From a checkpoint of a small image classifier: depths [3, 6, 6], batches of 64.
Rows from block 12, named by matrix and row number. Each number is 200 + 20 x the weight over its row's rms, rounded and kept within 0 to 999. All counts start at 0. After the name is the row's rms in percent of the matrix's.
# proj: window attention output (model.blocks.12.attn.proj.weight, 256x256), inputs 172-255
proj.7,091,225,211,213,211,179,208,173,210,161,196,197,214,201,201,199,212,175,216,210,219,195,224,220,184,168,209,206,164,205,217,196,189,166,181,190,188,253,169,215,216,201,221,170,173,228,170,221,176,185,192,214,199,227,221,207,216,231,228,215,213,185,219,206,210,202,209,219,235,225,215,183,215,145,216,239,203,198,221,234,212,202,251,196,189
proj.8,097,171,158,212,193,207,206,235,208,193,188,224,206,173,185,195,223,212,221,200,179,238,228,228,220,229,201,202,176,221,204,199,200,175,197,220,245,180,211,203,236,227,208,184,236,190,220,209,221,221,195,207,193,192,184,200,184,209,211,213,227,173,209,223,199,147,213,200,214,209,199,240,191,214,212,221,188,219,215,175,217,168,178,192,201
proj.9,098,215,150,228,207,231,248,183,167,207,217,233,196,178,191,223,222,176,173,183,219,201,219,228,174,167,193,206,219,185,175,180,155,212,205,204,203,217,216,203,208,227,185,176,190,193,186,233,187,194,179,220,227,222,202,220,178,193,218,191,199,199,185,173,187,168,233,164,182,219,184,230,177,220,208,179,195,205,182,183,199,213,183,152,248
proj.10,095,213,214,211,156,184,210,228,217,213,178,199,212,208,217,214,239,197,254,217,199,204,212,171,195,206,245,186,214,198,227,206,195,217,178,208,250,226,210,204,197,201,236,209,182,175,217,202,204,205,218,210,202,236,185,177,204,216,204,193,165,164,187,193,261,189,219,188,202,189,197,187,175,232,198,245,204,203,168,231,206,198,187,225,207
proj.11,107,199,192,212,218,218,184,223,219,226,221,188,184,210,188,206,239,214,216,221,193,184,174,215,152,210,235,187,191,199,217,194,215,197,171,174,216,211,217,179,188,231,203,212,216,180,201,198,188,171,183,235,171,186,214,232,198,191,198,165,200,181,191,176,204,181,197,194,201,178,213,247,243,236,214,146,171,222,180,180,187,212,167,172,218
proj.12,099,207,204,178,233,215,181,178,200,189,253,181,195,195,234,184,165,186,212,226,214,233,207,208,194,206,195,191,133,219,214,217,191,208,185,152,218,217,198,192,222,220,162,223,222,211,224,220,211,218,196,210,188,211,223,224,230,188,189,203,149,190,174,210,210,224,241,162,172,170,181,227,231,229,205,172,208,197,218,196,207,217,207,198,191
proj.13,096,234,218,186,251,181,185,211,213,239,217,186,204,227,209,221,186,196,182,169,228,185,223,191,188,184,188,216,177,166,174,183,194,231,175,172,206,203,228,190,170,205,219,158,220,207,221,203,213,238,178,204,200,170,190,207,166,198,237,174,233,180,197,186,183,202,187,209,200,196,149,206,227,227,197,222,191,211,192,168,185,173,191,210,168
proj.14,095,229,166,224,240,204,189,177,203,164,249,217,200,221,154,197,185,194,185,197,200,187,209,188,176,225,224,213,211,201,210,190,177,218,177,185,209,227,200,181,197,185,179,233,187,196,206,186,220,202,193,182,196,206,198,196,232,184,154,206,212,250,172,231,206,163,224,155,217,193,209,192,203,225,176,226,168,189,177,190,180,186,171,180,205
proj.15,095,214,223,191,249,219,188,167,160,223,201,208,211,174,186,210,174,161,197,194,186,166,198,208,193,233,185,206,215,196,175,185,196,211,197,223,200,200,210,205,184,212,192,222,155,232,245,180,189,211,236,194,172,205,187,162,195,196,193,174,200,222,167,205,178,192,182,173,208,183,212,204,192,205,208,169,180,171,218,172,217,180,191,172,220
proj.16,109,169,209,199,189,202,203,211,220,209,181,205,205,180,198,189,198,227,206,238,174,199,189,205,199,206,194,177,186,231,182,211,208,176,177,206,229,236,177,190,215,249,199,183,203,201,177,217,208,178,163,197,176,218,193,212,193,188,227,189,203,184,216,209,200,229,208,198,219,210,222,227,240,237,201,191,211,219,197,240,198,190,168,211,197
proj.17,104,178,195,207,211,195,214,216,195,191,221,206,194,214,198,181,204,194,211,176,224,180,212,237,203,202,247,209,168,165,183,170,198,209,164,187,177,196,208,183,200,193,192,151,217,230,187,210,185,225,235,207,229,234,188,199,194,210,232,214,175,209,203,174,200,214,183,213,196,183,199,216,212,135,196,202,217,221,207,169,224,201,205,220,239
proj.18,099,189,218,193,196,165,185,209,201,214,187,202,211,190,221,208,195,208,201,207,174,194,174,207,192,227,187,229,232,221,186,202,188,197,184,195,194,178,188,210,199,211,157,227,154,204,217,199,196,206,194,145,198,182,196,175,196,198,252,203,214,185,199,240,184,190,200,209,149,206,161,162,204,209,181,154,190,216,205,210,191,219,169,211,168
proj.19,102,177,188,198,185,212,240,200,189,189,196,228,141,179,206,216,206,204,174,195,185,195,186,208,198,194,188,147,187,218,160,192,193,220,212,203,203,201,152,197,209,209,195,199,184,176,187,212,218,194,213,173,219,210,188,216,188,202,212,201,175,180,225,219,219,195,207,195,204,198,202,188,216,213,167,196,202,201,175,213,173,210,182,229,202
proj.20,093,212,213,182,209,197,166,214,172,156,232,190,184,203,240,193,231,196,231,226,189,200,182,228,219,241,217,205,212,166,221,233,172,226,198,164,175,207,206,204,257,209,194,199,232,175,243,200,197,181,188,177,204,196,225,167,197,215,225,186,190,158,183,210,207,220,234,206,177,187,189,222,223,180,207,193,229,196,183,197,259,189,188,210,203
proj.21,102,209,210,166,221,188,200,229,219,232,235,215,204,212,197,192,227,232,200,178,225,187,185,191,206,226,174,201,250,174,181,172,252,152,216,200,170,179,173,184,178,199,204,217,217,204,203,224,217,196,193,235,178,173,187,165,187,190,192,208,212,217,198,192,189,183,172,174,212,206,188,199,207,222,210,180,218,201,176,205,169,227,205,190,201
proj.22,107,197,173,226,185,215,192,243,198,240,164,207,183,189,229,209,182,214,193,193,179,230,172,193,168,199,217,167,192,203,205,187,211,226,206,237,203,165,201,197,211,201,219,203,243,182,230,156,177,170,205,211,209,173,192,194,187,201,173,191,205,163,191,182,205,163,194,221,185,221,232,195,187,191,237,176,185,191,232,196,193,191,192,200,219
proj.23,096,170,171,194,188,212,220,186,238,176,229,184,249,174,222,198,212,189,215,199,188,196,192,240,198,228,162,166,144,192,203,194,222,215,195,181,184,198,203,214,190,212,203,233,173,197,222,207,191,208,184,225,225,191,242,252,209,209,236,203,226,198,196,205,223,210,167,226,203,166,184,203,201,219,218,214,203,199,195,170,178,154,154,174,216
proj.24,100,190,223,214,201,183,178,190,201,190,208,225,189,215,214,152,187,208,205,250,179,178,206,240,228,213,209,221,223,193,196,186,200,213,223,221,222,236,183,204,206,222,153,195,194,214,199,212,197,197,166,229,216,194,178,199,178,172,180,207,195,204,198,223,192,221,189,182,174,171,175,183,170,210,226,186,185,230,176,210,161,181,205,185,179
proj.25,104,231,198,206,208,212,222,221,203,184,168,211,223,200,233,242,173,203,190,215,208,202,229,210,216,177,215,196,197,211,227,152,201,202,191,208,202,204,206,189,192,206,220,183,199,203,183,187,224,188,185,183,185,224,201,160,199,182,194,172,238,185,174,199,226,198,184,183,228,186,199,212,215,207,209,219,206,200,159,206,244,176,247,183,218
proj.26,090,210,217,181,199,176,205,186,232,154,185,222,185,204,179,222,200,223,209,190,227,171,165,198,215,201,177,172,175,187,172,191,168,196,181,191,215,215,206,213,213,217,169,239,190,196,217,179,213,208,206,217,177,218,190,168,206,205,220,189,206,227,212,224,199,178,211,199,191,181,208,169,211,162,243,245,200,199,242,173,226,225,184,228,207
proj.27,102,180,194,194,191,191,200,208,157,186,238,199,242,222,184,236,206,217,182,248,199,262,242,189,204,212,199,206,170,201,202,225,142,198,189,194,174,205,213,192,214,186,213,196,200,201,183,218,172,220,221,199,201,176,194,228,224,238,187,220,176,199,182,190,227,223,224,183,209,228,184,174,197,201,194,185,192,190,217,220,211,239,213,263,190
proj.28,095,222,166,217,206,220,211,208,180,222,170,182,242,208,204,221,181,197,192,235,183,213,210,193,190,212,250,215,204,197,172,170,206,212,247,175,198,213,164,212,211,237,199,208,193,186,219,188,195,197,201,183,179,209,185,191,203,207,196,190,171,190,208,221,186,230,195,211,192,210,209,214,231,232,223,207,197,196,190,201,192,201,212,179,182
proj.29,095,195,222,198,202,191,203,184,206,222,216,180,201,231,207,204,176,220,182,181,214,210,210,222,197,246,188,199,222,213,214,229,217,197,190,205,186,216,172,217,169,207,167,200,173,187,201,204,210,188,190,183,168,186,201,173,213,206,196,216,203,195,209,233,213,212,185,218,229,201,199,154,192,232,219,169,192,193,208,202,154,182,202,209,196
proj.30,089,175,185,203,157,210,199,176,245,202,210,210,191,185,205,191,193,203,207,179,169,195,196,215,214,196,182,186,192,218,190,170,170,188,243,175,188,222,208,209,201,165,167,205,221,234,214,185,190,200,218,193,210,215,230,193,177,196,197,206,194,195,204,184,218,216,215,197,225,193,187,222,235,159,191,198,186,210,231,191,185,158,205,175,203
proj.31,114,187,210,201,169,202,173,170,200,194,213,210,214,191,218,187,174,236,230,209,163,216,157,173,214,235,190,192,173,186,220,218,230,195,209,192,187,183,220,230,207,211,207,229,208,176,167,190,194,180,215,205,190,213,225,209,205,203,178,223,194,192,182,208,207,192,190,227,217,210,193,190,242,220,157,211,199,171,230,180,202,198,242,234,174
proj.32,104,218,198,224,153,220,196,208,182,194,209,229,199,217,197,188,224,202,182,198,178,191,163,165,219,182,209,227,188,211,192,190,189,222,206,185,203,241,211,207,203,223,197,168,215,205,234,211,219,183,233,195,205,232,211,158,226,197,180,176,205,214,186,208,170,188,204,185,209,160,222,195,199,174,195,247,223,197,211,208,223,191,201,169,203
proj.33,097,204,191,206,248,203,182,213,173,174,212,173,196,209,191,191,185,179,189,207,191,178,190,213,234,201,180,158,201,202,171,201,202,233,212,202,171,155,180,219,197,201,188,202,181,217,189,225,202,202,205,206,175,195,167,227,173,232,156,189,202,191,157,197,140,186,190,163,201,214,221,190,217,196,183,184,199,168,230,208,187,244,235,193,179
proj.34,099,205,217,192,201,205,171,206,176,205,228,181,192,208,210,190,229,218,180,200,180,202,234,222,202,204,207,236,214,151,215,209,214,204,194,191,169,207,175,206,173,183,199,174,204,222,180,230,198,176,157,195,230,170,190,189,214,178,229,178,192,194,211,184,211,188,235,208,207,186,179,152,174,205,182,181,218,213,187,207,178,183,188,229,171
proj.35,101,177,211,167,206,199,178,225,177,192,175,185,190,171,229,162,184,225,197,199,198,230,204,207,191,198,165,191,202,195,190,204,229,221,197,172,207,213,193,163,207,208,169,201,245,205,188,198,192,206,174,204,194,197,207,207,193,198,212,205,205,180,229,190,173,226,203,171,193,224,187,200,209,223,222,202,200,223,192,216,211,203,167,184,240
proj.36,094,185,236,213,227,201,217,178,167,178,224,191,192,257,152,245,182,227,171,190,225,178,220,187,219,184,196,215,204,216,209,206,195,230,193,217,159,223,201,189,222,195,196,190,239,209,221,178,202,174,208,203,199,230,186,162,240,227,191,241,176,210,174,191,185,200,237,173,188,192,200,177,193,183,189,241,188,219,213,188,205,206,213,205,184
proj.37,093,191,174,202,185,178,195,231,194,226,174,189,192,186,178,218,197,179,220,204,196,224,194,234,174,168,238,186,188,194,200,202,200,214,182,203,218,195,245,197,169,214,237,215,205,193,197,179,208,207,201,194,220,199,195,204,237,185,212,224,190,202,175,197,226,181,204,202,190,221,187,232,194,167,178,180,187,248,212,161,198,201,187,185,194
proj.38,096,200,201,186,208,192,182,202,176,231,222,158,202,191,192,223,195,185,230,188,205,211,201,205,222,199,221,169,218,233,180,211,167,218,207,186,209,233,192,167,211,194,181,191,208,194,192,208,223,223,193,158,202,237,172,227,204,192,177,244,170,178,201,206,204,197,184,166,216,217,180,195,209,198,195,218,144,191,226,224,196,236,180,175,219
proj.39,104,213,188,223,185,171,195,235,223,192,209,181,194,176,208,199,222,190,166,196,228,180,199,205,194,205,227,227,185,219,182,208,202,207,214,204,211,214,222,226,217,214,235,237,199,184,205,205,223,198,216,180,244,205,199,195,195,207,196,211,187,204,193,235,222,222,189,207,174,192,185,225,190,201,192,183,206,200,242,191,177,217,213,172,181
proj.40,102,233,203,211,215,197,171,215,161,219,204,195,216,178,225,182,222,217,244,202,229,165,191,228,184,186,195,216,219,193,199,178,175,180,225,183,206,195,221,231,222,154,207,171,213,187,171,158,212,231,187,182,213,203,193,189,202,216,227,177,192,196,203,174,210,228,230,187,189,211,232,211,183,204,225,232,213,200,181,214,229,184,150,214,214
proj.41,106,237,205,186,221,218,172,207,200,208,238,156,208,232,209,223,233,190,197,194,231,177,210,212,224,202,218,189,248,194,224,227,188,214,164,206,243,216,190,179,190,167,204,206,200,167,198,190,216,200,236,198,180,195,182,195,216,197,211,199,206,195,196,234,195,208,180,185,199,176,243,232,188,202,178,177,222,193,207,221,186,200,203,199,210
proj.42,105,214,211,212,227,214,164,177,197,219,187,201,212,162,229,188,194,210,212,235,204,185,200,228,223,193,212,192,186,157,206,211,229,232,180,171,183,164,181,204,224,203,199,182,158,202,221,217,203,227,224,164,189,211,201,215,206,173,200,200,239,176,231,197,210,219,209,205,220,196,196,204,204,173,196,187,191,219,214,200,239,205,155,188,231
proj.43,101,206,206,216,214,223,211,245,214,208,162,206,180,197,242,170,199,196,173,223,200,186,206,215,197,187,195,197,207,186,191,181,155,251,214,157,182,213,170,196,200,223,209,201,235,190,217,231,179,195,193,186,182,223,221,196,187,220,225,189,187,207,177,193,175,240,229,141,155,200,234,190,211,161,186,197,182,206,183,207,198,200,182,219,200
proj.44,107,216,175,205,183,196,225,198,194,210,170,236,199,196,229,211,195,193,212,197,206,216,189,170,189,205,189,167,187,216,181,209,232,215,190,193,185,168,218,178,212,203,198,214,214,194,198,207,209,180,188,230,202,213,216,193,196,202,167,217,210,198,164,203,190,174,183,182,178,215,216,199,212,231,208,208,189,214,222,228,206,216,181,201,190
proj.45,102,170,210,206,228,213,220,212,203,221,181,197,185,231,189,182,211,203,204,184,202,200,197,155,199,196,182,206,207,236,228,208,200,212,210,181,149,157,205,187,200,193,183,197,182,212,220,228,197,170,204,172,165,224,187,190,192,232,219,228,184,246,193,163,177,180,182,200,218,209,199,156,260,199,193,207,230,193,209,203,253,211,229,252,173
proj.46,101,200,197,207,202,194,204,187,194,204,173,203,222,204,183,215,186,217,192,216,217,175,184,228,211,242,135,196,195,178,212,168,216,226,200,189,189,223,232,212,172,201,216,182,198,169,174,214,185,194,175,218,209,184,217,202,209,190,186,180,227,214,198,201,222,225,184,226,182,162,190,245,195,227,173,194,192,223,149,206,142,178,180,168,202
proj.47,096,204,225,233,181,180,201,202,184,215,163,190,208,178,227,205,178,167,194,237,207,215,220,247,222,160,177,219,200,228,207,214,215,203,231,183,216,202,188,211,228,167,196,218,221,226,184,212,215,241,207,188,245,212,189,221,182,224,219,196,165,172,216,193,217,215,194,208,198,200,171,217,168,188,214,200,201,228,210,203,199,203,195,217,211
proj.48,099,227,203,224,193,208,205,229,161,185,187,227,204,202,182,219,157,209,193,179,229,189,208,199,192,199,192,221,194,215,214,216,206,211,194,207,198,208,191,145,220,174,194,228,181,207,226,187,227,172,200,185,206,202,203,169,184,200,186,228,170,182,202,220,181,206,211,203,214,176,193,186,222,206,249,194,209,206,187,218,188,213,189,198,200
proj.49,103,199,192,184,193,227,226,196,238,177,167,197,206,203,196,204,230,192,197,190,190,192,192,188,193,165,214,207,208,165,188,225,240,197,200,193,201,215,211,185,168,205,233,209,181,216,186,213,168,193,214,178,182,210,212,223,189,219,175,149,193,172,208,189,191,216,182,199,181,203,205,259,203,160,170,202,191,248,208,217,197,173,188,172,221
proj.50,095,204,165,188,208,215,236,211,205,225,244,181,218,211,162,203,232,252,180,201,202,225,201,183,191,191,228,214,212,190,165,204,184,203,190,203,223,197,207,221,198,183,216,190,233,204,195,196,180,231,207,241,226,175,205,171,217,200,187,235,230,219,201,174,221,183,218,210,223,219,200,170,203,190,200,215,173,190,218,210,204,205,209,193,209
proj.51,098,195,178,212,206,195,208,197,197,167,204,212,223,251,218,155,227,234,205,209,178,203,202,190,196,222,229,227,194,236,180,206,182,200,159,222,204,199,209,201,195,228,166,167,167,239,210,167,208,215,198,190,196,195,203,176,244,164,204,209,212,221,203,191,207,174,242,217,218,183,191,214,202,235,163,194,205,220,176,166,198,178,192,215,206
proj.52,097,200,199,192,199,196,222,233,194,204,193,207,162,176,226,163,178,202,223,175,205,221,188,188,174,206,198,180,202,190,204,215,228,226,161,206,214,175,241,180,197,167,196,242,218,212,180,158,197,192,214,168,196,178,190,178,195,193,212,197,187,184,208,196,200,158,216,213,179,191,193,179,184,249,171,235,217,213,193,194,199,174,245,218,165
proj.53,091,198,178,206,209,208,204,203,217,192,164,175,173,200,182,243,201,203,178,170,203,205,165,212,172,214,196,204,167,207,185,190,187,190,191,215,188,212,185,195,201,200,217,199,203,202,151,234,180,191,229,176,190,236,207,224,201,217,210,160,219,182,198,176,207,218,204,219,184,204,200,209,183,189,175,215,164,220,209,234,215,177,213,227,225
proj.54,109,180,221,199,206,197,197,194,205,200,228,243,177,197,224,208,195,217,209,213,239,196,214,209,201,175,193,229,163,185,208,201,193,200,206,178,214,186,202,221,217,215,197,202,213,226,214,212,198,238,198,232,219,218,187,210,178,190,228,181,147,208,161,214,219,194,195,215,201,209,188,226,200,176,234,194,215,223,202,200,202,206,201,213,207
proj.55,098,206,196,199,199,187,200,203,208,199,219,180,178,201,158,209,209,197,191,196,215,197,201,183,195,244,216,192,218,184,195,193,198,206,194,205,241,190,220,158,172,242,211,245,197,200,180,236,201,191,221,209,202,191,201,167,215,195,208,189,174,230,169,220,181,179,172,187,205,217,199,172,172,205,203,210,220,205,194,168,178,245,162,218,171
proj.56,104,181,196,188,225,210,198,206,212,167,196,233,216,209,238,172,210,182,182,207,207,195,181,198,213,169,214,170,212,213,169,188,225,177,216,189,188,210,202,185,196,213,201,203,210,189,199,185,163,196,222,166,208,195,190,200,215,196,205,208,223,199,208,162,185,195,218,175,157,228,250,224,193,201,214,196,178,227,221,185,200,177,222,205,209
proj.57,102,168,191,235,195,224,231,207,198,206,180,225,176,200,192,163,237,220,222,179,174,218,191,221,222,184,222,179,201,221,189,176,212,228,216,196,197,153,180,197,217,230,207,212,217,197,205,182,210,204,224,220,206,221,191,181,148,186,230,214,180,195,175,220,186,214,192,207,196,185,197,177,212,179,189,194,192,196,221,203,189,202,194,192,243
proj.58,110,213,193,221,216,217,213,199,206,192,237,215,188,206,217,217,223,226,212,194,193,217,207,178,196,218,193,255,184,222,236,203,193,246,175,186,186,230,252,194,227,180,216,212,180,227,205,207,201,181,203,166,198,198,226,164,179,195,190,212,207,227,220,169,208,202,238,191,183,233,151,186,189,167,173,211,182,203,179,174,220,210,229,188,216
proj.59,096,222,174,221,207,164,229,225,201,189,134,201,225,230,210,211,162,253,204,205,232,227,185,215,194,201,228,174,189,162,221,226,191,156,191,194,203,225,174,213,247,185,180,193,188,194,225,197,225,195,205,188,178,234,210,189,214,184,205,242,233,201,201,208,206,240,182,205,204,230,223,203,200,192,208,188,193,203,233,202,190,191,175,212,230
proj.60,091,213,166,197,230,226,188,155,189,176,152,219,205,205,209,201,184,178,182,193,228,208,190,184,214,178,193,202,204,218,174,201,222,184,185,185,201,176,180,193,213,193,213,212,189,194,193,206,197,240,229,199,175,203,227,204,178,202,171,216,217,215,191,180,209,224,189,214,192,216,184,229,207,187,200,183,208,206,208,213,199,197,192,200,202
proj.61,101,212,155,209,218,189,174,182,206,204,216,217,171,227,178,238,201,166,211,198,182,171,208,203,192,211,215,221,211,219,184,234,198,178,191,211,215,199,220,186,202,161,188,179,174,224,195,214,217,205,182,230,236,216,194,197,235,229,181,201,181,188,199,229,183,233,204,198,216,161,198,187,206,181,170,219,233,214,194,210,180,183,219,196,198
proj.62,104,191,225,194,186,191,205,195,167,223,251,183,190,180,179,211,217,237,206,171,148,207,217,227,199,179,186,206,210,229,212,173,210,195,184,181,152,179,182,203,197,189,169,168,201,192,236,202,192,212,158,182,194,203,186,207,212,218,189,205,199,221,231,192,165,214,186,177,239,224,181,187,206,191,219,196,200,211,190,211,196,230,188,200,203
proj.63,103,199,250,192,222,204,184,186,203,203,228,183,220,221,189,245,186,215,213,212,190,232,205,175,227,212,199,177,190,192,197,213,179,229,209,185,194,186,209,251,198,209,144,206,204,173,210,211,203,211,192,212,188,212,197,217,183,188,191,216,214,213,190,224,202,179,160,152,214,209,167,198,174,196,153,188,187,206,196,202,172,203,196,174,199
proj.64,102,183,205,211,200,214,198,202,162,222,200,193,223,200,182,201,214,220,202,192,182,209,186,227,216,193,193,196,188,188,186,214,178,233,242,187,186,243,200,188,229,190,216,217,219,217,204,190,174,177,214,181,216,224,200,199,174,200,212,226,195,220,233,232,191,219,180,202,199,197,247,209,179,193,194,181,217,218,195,196,181,156,220,177,212
proj.65,104,204,207,189,238,164,198,172,177,208,244,190,225,196,197,201,212,220,193,158,250,217,216,196,185,176,187,207,225,204,227,214,177,222,191,173,175,222,202,196,211,173,198,188,171,183,220,186,184,181,182,198,214,188,200,206,231,184,204,227,218,177,204,185,224,214,191,194,238,217,164,197,198,176,193,187,233,223,175,210,228,207,190,172,219
proj.66,097,194,149,182,213,198,240,191,235,182,216,193,199,204,180,206,196,182,211,196,230,201,209,196,199,208,218,179,167,209,192,200,202,214,192,192,229,212,188,172,233,206,212,232,196,216,185,214,193,216,206,225,199,245,192,166,193,240,160,226,173,169,187,196,185,211,213,175,206,208,224,141,198,172,234,227,181,207,216,172,188,191,192,217,218
proj.67,101,214,193,207,237,186,180,218,192,199,171,173,185,162,180,203,198,170,183,199,212,205,192,202,179,192,148,198,246,230,246,200,222,180,226,199,207,177,199,242,193,222,203,197,184,211,168,190,185,200,216,210,198,199,198,226,231,208,153,175,238,183,177,203,191,240,205,213,220,213,212,206,207,213,169,172,183,214,246,223,200,190,219,210,206
proj.68,096,210,199,169,184,204,227,223,210,212,196,197,202,215,247,223,201,207,179,211,193,187,189,201,195,189,211,219,203,190,169,180,210,170,177,222,209,192,238,226,175,193,217,213,200,225,209,167,193,243,231,182,178,172,219,194,204,162,178,226,232,227,202,182,201,188,170,202,192,197,196,197,175,188,218,174,208,210,204,178,208,199,218,195,184
proj.69,098,187,233,186,224,181,217,180,191,190,232,192,204,202,156,194,216,218,197,187,216,230,205,184,197,192,207,191,200,206,163,198,235,206,198,205,210,160,166,174,200,204,199,236,228,204,188,189,193,200,224,195,207,192,165,183,209,247,215,209,177,208,195,208,190,180,200,204,155,211,212,177,210,225,200,225,211,164,218,199,179,197,210,222,185
proj.70,095,190,194,156,173,174,195,207,192,237,190,197,194,231,179,227,169,201,211,214,238,202,225,198,191,174,217,178,177,220,177,176,210,200,199,217,214,183,206,215,223,215,217,200,185,175,239,175,191,195,187,196,216,198,221,194,186,200,203,182,192,173,158,181,140,210,191,194,216,197,244,224,208,181,226,220,221,173,182,203,178,188,184,190,208
proj.71,097,221,175,168,190,247,169,211,225,180,179,185,214,189,230,195,234,201,222,193,179,172,179,220,206,166,175,206,229,167,191,209,206,214,183,190,200,196,197,212,181,205,189,158,189,199,190,186,168,193,205,187,221,208,207,237,191,223,164,186,223,196,180,208,148,224,214,200,193,204,188,218,179,170,226,180,209,184,232,186,172,205,220,197,211
proj.72,101,190,201,185,192,230,225,195,222,196,172,202,249,216,168,199,239,182,190,212,178,180,217,208,186,206,202,200,199,193,172,197,208,203,253,210,205,195,185,198,208,201,202,212,195,197,206,196,235,187,217,206,219,181,180,195,209,212,214,211,190,205,200,216,175,221,162,212,215,190,170,211,183,206,190,223,187,220,221,205,196,197,219,216,183
proj.73,110,216,205,188,233,202,203,199,212,209,231,169,217,215,200,234,200,182,200,171,199,166,212,196,196,210,213,203,209,190,175,198,201,215,196,212,202,202,185,224,167,174,210,220,216,226,207,194,219,190,205,188,178,207,193,195,178,212,208,210,212,183,180,201,215,172,225,205,218,208,186,173,170,164,194,202,180,210,231,194,203,216,177,201,196
proj.74,102,185,209,196,190,190,195,178,178,194,196,247,186,192,175,187,214,198,229,204,200,232,171,176,222,181,178,190,205,163,199,202,186,212,204,196,212,236,212,215,204,220,214,217,184,191,185,170,185,172,199,205,166,217,201,219,231,212,176,153,197,190,191,153,249,192,241,183,166,219,192,226,199,199,166,191,178,181,174,203,194,169,175,185,216
proj.75,108,179,191,214,184,203,211,209,199,225,209,209,177,175,198,168,203,166,230,188,189,175,205,217,220,193,215,164,189,211,197,169,202,160,199,224,214,210,191,172,173,206,205,207,198,225,175,197,232,212,216,234,207,212,202,235,205,214,181,207,194,208,198,176,200,215,236,202,161,194,242,180,214,186,208,203,192,194,211,208,185,223,175,206,199
proj.76,095,192,187,170,219,181,181,204,208,201,150,188,161,165,197,172,197,180,206,228,202,212,178,220,174,200,237,214,169,183,204,177,176,197,190,208,218,228,188,216,227,208,207,220,193,184,207,198,184,208,202,185,193,178,207,209,198,191,201,203,203,202,204,180,237,212,197,184,227,196,220,205,210,156,196,178,206,170,208,155,188,205,183,151,224
proj.77,108,190,212,198,171,156,255,205,227,228,214,221,203,191,201,222,214,180,189,220,199,201,195,226,191,214,192,194,206,201,200,188,222,184,196,187,197,197,196,204,216,237,212,159,193,212,198,227,200,206,159,192,196,215,216,186,170,178,221,193,210,215,211,198,213,211,189,193,174,170,164,213,219,213,189,203,201,199,180,224,206,210,179,205,197
proj.78,099,222,171,243,195,207,193,199,209,223,192,207,216,209,222,201,216,192,201,221,203,199,201,226,177,225,231,196,191,197,171,216,185,225,191,178,213,203,183,228,238,212,215,221,196,194,200,206,219,222,234,174,205,233,194,194,198,187,203,235,211,195,161,209,197,163,223,187,139,200,222,227,234,202,184,207,174,194,243,168,178,184,167,211,176
proj.79,089,188,184,227,186,193,190,206,205,185,174,233,208,186,207,173,205,177,204,201,177,200,181,213,192,168,207,188,245,183,189,182,216,172,195,203,197,187,226,267,177,199,183,202,222,238,198,177,171,213,160,212,198,170,185,195,180,210,214,189,226,215,198,212,186,212,188,225,190,200,210,218,194,229,217,196,201,238,174,203,201,168,177,199,196
proj.80,109,230,213,193,201,173,203,201,181,156,230,202,230,209,176,194,216,195,208,223,219,208,196,187,230,179,177,198,193,194,161,215,182,201,217,199,222,211,215,169,194,189,200,196,224,183,216,237,195,187,229,223,169,195,208,189,197,192,198,219,167,198,188,198,179,175,211,168,201,171,191,178,172,203,215,220,202,182,234,182,190,224,198,203,205
proj.81,098,202,195,165,225,201,198,197,166,173,231,203,185,163,210,193,212,159,193,165,220,181,203,209,244,189,204,221,229,209,226,191,211,210,174,229,218,185,213,214,170,228,190,200,193,225,208,180,202,207,199,220,201,208,175,184,215,178,176,210,222,190,172,206,196,207,212,219,223,203,167,189,161,177,205,212,181,187,209,221,206,208,180,186,207
proj.82,105,186,229,212,169,193,164,223,200,182,205,171,217,188,166,184,214,208,182,180,217,172,201,205,187,205,238,198,215,198,173,205,192,220,197,173,209,232,192,192,210,205,210,202,202,188,189,177,187,192,218,208,189,207,198,198,213,182,196,203,217,221,166,152,204,201,181,181,223,175,186,236,224,198,198,196,176,207,198,200,201,168,206,128,215
proj.83,094,207,189,211,186,224,210,204,218,215,196,219,169,169,226,209,267,211,223,201,181,161,220,198,207,213,198,208,207,196,185,162,185,196,168,194,191,241,185,198,213,209,239,192,204,218,201,200,224,198,190,192,210,202,214,161,172,232,196,214,251,213,183,172,193,220,193,173,161,201,218,205,209,147,233,194,168,158,194,193,214,183,204,193,219
proj.84,104,212,210,232,245,194,218,219,205,194,224,180,223,208,221,173,190,158,197,231,230,205,190,189,218,194,180,216,221,198,190,204,189,192,167,215,175,199,190,193,208,155,174,217,195,201,233,175,187,190,214,179,198,213,192,185,197,177,171,199,223,227,210,231,193,182,235,224,226,208,209,187,214,200,187,218,237,185,213,188,170,204,195,191,198
proj.85,084,215,228,214,215,152,150,177,165,196,232,220,176,179,199,208,214,182,212,220,189,218,209,242,165,235,216,208,200,197,202,212,187,213,185,207,204,229,172,222,194,209,177,194,186,210,185,208,217,191,185,209,210,227,169,205,183,187,192,181,190,225,172,201,193,213,205,244,189,184,185,219,162,161,172,155,196,197,218,173,167,199,191,221,214
proj.86,105,219,195,160,189,170,190,220,169,226,215,245,182,188,210,158,166,184,238,182,185,181,218,191,221,159,184,160,218,210,182,198,178,193,192,219,208,217,208,192,199,179,198,187,182,184,197,177,174,205,233,184,201,187,162,236,221,178,183,186,204,216,200,205,163,177,180,217,208,157,190,202,164,204,215,201,210,200,176,201,180,196,212,170,214
proj.87,105,210,192,209,209,194,177,236,185,196,201,208,187,198,226,199,167,212,206,193,233,177,204,185,200,195,202,219,198,184,175,192,214,211,155,176,199,164,214,165,195,156,231,167,251,207,231,206,206,209,209,191,194,205,222,191,195,230,187,202,228,222,197,185,204,191,190,210,194,205,230,212,217,193,209,226,185,175,199,180,234,202,188,203,213
proj.88,105,230,239,163,201,181,184,232,174,158,248,212,172,197,213,182,185,208,202,189,228,221,218,204,198,218,162,201,176,207,220,196,162,191,185,172,187,200,181,191,207,198,179,164,167,213,207,194,214,212,198,193,195,189,219,174,194,183,185,183,227,193,233,213,200,207,209,200,251,193,213,176,205,219,207,193,208,218,197,209,213,229,191,205,210